From a checkpoint of a small image autoencoder.
Model: 3.58M parameters, encoder arch regnet, encoder norm batchnorm, encoder activation relu, encoder depths [2, 2, 3, 2], decoder activation leaky_relu, decoder widths [32, 64, 128, 128].
Training: cautious_adamw at rate 0.0012, 9100 steps, batches of 256.
Rows from block 4 of the decoder of a small image autoencoder, named by matrix and row number. Rows with one number belong to one channel. Each number is 128 + 32 x the weight over its row's rms, rounded and kept within 0 to 255. All counts start at 0. Numbers have three digits each.
Before each channel's rows are labels from the 100 images, of 14848, where the channel reaches its highest value: "strongest on" is what is common among them; "colour at peak" is the nearest of a few named colours to the mean colour under the peak. Only what is clearly more common there than usual is listed. The data: small charts drawn from random numbers.
# convs0: first 3x3 conv (decoder.decb.1.0.convs.0.weight, 64x64x3x3, each kernel summed), inputs 0-63
# convs1: second 3x3 conv (decoder.decb.1.0.convs.1.weight, 64x64x3x3, transposed, each kernel summed), outputs 0-63

strongest on: dark theme; ring chart
colour at peak: black
convs0.20:120127185140152134162121203121143143167100124199099120155131084126100101135135146126105121101130136160125152113197167081093167180122170118173088149113085123091181068121193114106104165146138163
convs1.20:136139077132144103181113133130168091163111155066089184049142135105169122134114095097138088100150138098122113124116120128131078126173131139152178122104155162147046116142076147162071077116153161

strongest on: radar chart
colour at peak: white
convs0.49:136093101153155089143122125071114130150127119154116173184119123168130147095148120138129132157117122053135184127130078130120206180213114120090058096100162090109143130098144124144132131157141193
convs1.49:134097095126122038151133141143123132146107137203106085201169115119089128129121088098118092126117138138114134133106157075123076146109138048167120147175143150135127146198155101096121111165141068

strongest on: dark theme; grid lines; radar chart
colour at peak: brown
convs0.52:148099160139102123164147189147134140115082122159112149160119105158120127133185169103136106192121084146162067179127118136102126161159031119121163047140130083129166123083154142169116106161121119
convs1.52:115158076120105077190107158139118110135139128087108074061098123092103171117107114131121099118126125045127164113145099124138102135175186092147184119174151164103124106134138104201165149084133098

strongest on: radar chart; one colour
colour at peak: white
convs0.30:129131180175131148140143090095147118134196122066146130124186087075143191178103112116125129198144127063160092150126127116115172152124109108137181117125100162127112148104142150197138118102066114
convs1.30:117109029102090150197088143149123152141169145138101125166112153120111148104126185115134156139113096137120169143139102166140111126131090162036161141120163084078166117083165106102164140169151106

strongest on: legend; items: eight
colour at peak: brown
convs0.59:145119104113116203144102112192165153164157154084153084100100099134113144164135149135120183138148157071144155092087142104189087106125168106162112156182116166148111126151135193106125184156167103
convs1.59:139159072114157061169101131095124172132119148148130112139119141148146119150148106128134067113108126176181142161215125114106140060117148188146119135084156131119163149101142120021159137127137145

strongest on: dark theme; ring chart
colour at peak: green
convs0.46:169129129151093152113141084111099152149179167147189152091093160120160137118151118133148130100113157052143150162137149150158066108128118106066083170203161156159113158126101169095167097129125074
convs1.46:134148113122087103147158157185121104168112170117111097119117119151181104149130139031094107091119174149055110116159108149117092142178100123156121135085129142105131155116158186154094177203099123

strongest on: dark theme; ring chart
colour at peak: blue; purple
convs0.14:134104120138111174124169100156132233162153147105139106121145116119123160069098094146147118161127110124157126113139090081140110125139151153092066198153179072135130102177093186074148137099133110
convs1.14:129173113141114125136129128191131103123109141092159164119119174139156128182125124109142148100106145138114128122139099136158095198159072101192132108074188079132109150111117150141121202231159133

strongest on: pie chart; ring chart
colour at peak: red
convs0.3:119192157129062198122087126131139088183118119159128143077123134160109144137118103129152126175094107116091074132162083210127070098098163136149141113154190145168154136094118152106107170128101125
convs1.3:137114082120145122126098090080143153138111144137095081133087122165164146147060140117109119124111131102121102108090056057173205118155086144151142145109099207157112123127174122092175081159129119

strongest on: items: eight; lollipop chart
colour at peak: grey
convs0.29:129125156124107095119160177148125113134154128145132126188090117095110110158137174118138086089173136168077200124114133106146164114160213110153100096138082134116104166098085166139046182127106106
convs1.29:134100100122099156182125193119139119179105149139106112090157117096096061126159173128121109096133121089153182104123118150111053089141139058196169120133093153146169149191135104120104102116166130

strongest on: radar chart; one colour; items: eight
colour at peak: pink
convs0.61:144101080131145178138141122156107124121105142115129129098151157151171108130152116143139150052114137108134166097157165115128139155109127155127025167145175157132145122129158111213158057096151203
convs1.61:115132134123073138144091115130135128118169150118133148095146113160182122156079121093118129131113125211158081158106159156097151108079121153154124086079115142170114093067161141040158184168126084

strongest on: heat grid
colour at peak: grey
convs0.25:139187102160117114105196184136138138133154106098127042161130162094183126081134118120123162136168154175128119120091147172136112107192081107134163101136136196110145119080198160132144128121128124
convs1.25:126091099111130138182166167107118087207091135150105144140126127136119120137190166112109149114099153128172109103087092168105114166098151143164118129140212162102136156185091110140084156193118075

strongest on: pie chart; ring chart
colour at peak: green
convs0.10:157089148104088166115124100159125153151156145105167148115124121115151107104154104137155178116109149083091177131134134126180119137122097088114073228137192188151142110179158189090129091122155102
convs1.10:127111099138179149171174128117131115151106119158086113125116173104123135145180149068097090124119126088135138110123182177096119185152092147174106167137221085082112179113061145131122142163126155

strongest on: one colour; radar chart; grid lines
colour at peak: pink
convs0.1:109180132132148168120093205124160164097172115142147158149151120102119100176146063129137159148135123179101170133103145108106138050156148148135191069122123108123108120120186107174125085103181159
convs1.1:128074080140073109198137093192093092131125161159123067128157128071144156102108174120125141084100119123130082166115163124115128113141077135146129114138067111138160094158165127068171114188126126

strongest on: radar chart; heat grid
colour at peak: pink
convs0.50:134117135120110107122161108124135112133188130214121174234094149144117100164115113133151089095132124163052163112084094083118135154169127154178086104125094128109141176141136139164148156169145128
convs1.50:118159130145062133178127110100118131148119130092123190111106176035060076131079166099151156127108112192095159131159125122096124158134113114133118105174151186124100128155118142110093105071153100

strongest on: dark theme
colour at peak: brown
convs0.7:139091130123201074137135145146130109089151151135138130095179116189156154122141101133126077102136154132216076108148149137128157131089136167115188086110099141085115153105099106050153179163110115
convs1.7:128151129121101129171091126135127113078077147144120146128148156071143105137105119103110118102143116105144183087127114170122048081113085115180151121191105159163131052182119128126199190118148126

strongest on: grid lines; line chart; kind: step chart
colour at peak: pink
convs0.5:145179142118190132137126087174132108143162142138148094130129182100071117122124136127145058156109152160175119154117202137136083115102144157087064128112114119104126085145095134054129189170122171
convs1.5:144139110113107127200102193128133113139106138149115131142129139128129110129121135105168071147124111108151101094038113181124162169136101145188147184116072091136172112163120132057138184088179114

strongest on: scatter plot; area chart
colour at peak: pink
convs0.47:146179121173129125122140085130141148177141162131138129132121152097115166194107176145127121140168147079165194125123163138159105142168119103124189218149158143184108156115093134141165158079186103
convs1.47:122117073108097133193106183097108135138179160162104148159113137147162118131133116088132214114129087164144120181179142121129130120116133149109104068122106097156158175100159106049125078181145116

strongest on: peak in the middle; lollipop chart
colour at peak: cyan
convs0.56:129162099115158114114117144164118147140128137157107150135133152079150115049110159148136118093132129118189191133114107110204149135177149100087192085190139192088145120149120097075169158147149161
convs1.56:141126114133119122163089170125131143152105146139126086182108126191096126161127129108148188114120140173158074154146187212076118157082151181174120123152095107148152160138126124122047134138114075

strongest on: stacked bars
colour at peak: pink
convs0.19:146155103159076116127118072088103173129181148191152213124132113140116116098135146128160145165143152130114196148157128154070119157166142112133137140072134114087110187104174177116124191151140147
convs1.19:124129068103216089164127154114135111119104143098110093146085152146118118159110110122109150108113115165139082160116155123152089160098124191186117030167148125134141058127095073133145144162131142

strongest on: heat grid; radar chart
colour at peak: white
convs0.45:126194119130255128124109084103147128125181119120142088132182161179139181129150092137118113080153108140161150100121118125128149100144056149172111160117123095127135136157111155148072127163135125
convs1.45:125088080109069167163151126099123093073087139119118109178110120156140092134132148099132135117136119132180131146116120111148115132052162145156152174120124169158091102123131125060213205133151082

strongest on: grid lines
colour at peak: grey; pink
convs0.58:139174132122126169143099092153122166162171145146160079133146183099144122111117139128143099140091159107167122182103178152127106063106116143013105088122113125126144104122120088063156178143104159
convs1.58:145138049108128123148103151158122131135096124123121096105156118113103141145173170089168155154070110132148231106132176149114110178142117103190140069092128110083112130177182118084161158117130121

strongest on: dark theme; radar chart; grid lines
colour at peak: black; brown
convs0.13:142132165100142128138112100163144099094179140119150118090174125137147186151080090138138093170062153085194108110153189153115152118130068154145202096095108084115141070108157152111092145132105127
convs1.13:119206080126105078164117074126130116122125140094116130161192171076111124114082150128104121123093132120135128114166076147147063115119060093113127123083097171142113088182053101143144154122146140

strongest on: pie chart; ring chart
colour at peak: cyan
convs0.28:141145104131188156113131152120143100048095132158090125100153117158144125105131132135130106073130126107155107129154072089150116176131112170117177192118065190117132143163110138061175146145126204
convs1.28:103174140121120127135102100167136088082120130157097090123103125177143128149175102106117169135139159170106110132143127193091074184115149215171113116157095135151113127210140056154097129130132096

strongest on: stacked bars; pie chart
colour at peak: grey
convs0.38:117146116146166120150134107113138217113082124109122094105157174105169109135101161129145127143078199149171134091104176094091079143147142151120112156108098157091157129135161143064206167136128181
convs1.38:138078086117178099179131126145140124055156136163114132112145092112134123173230162111123133111136115083182156129157161155078090140185118147156117193124137102114143142164116183108120150167137107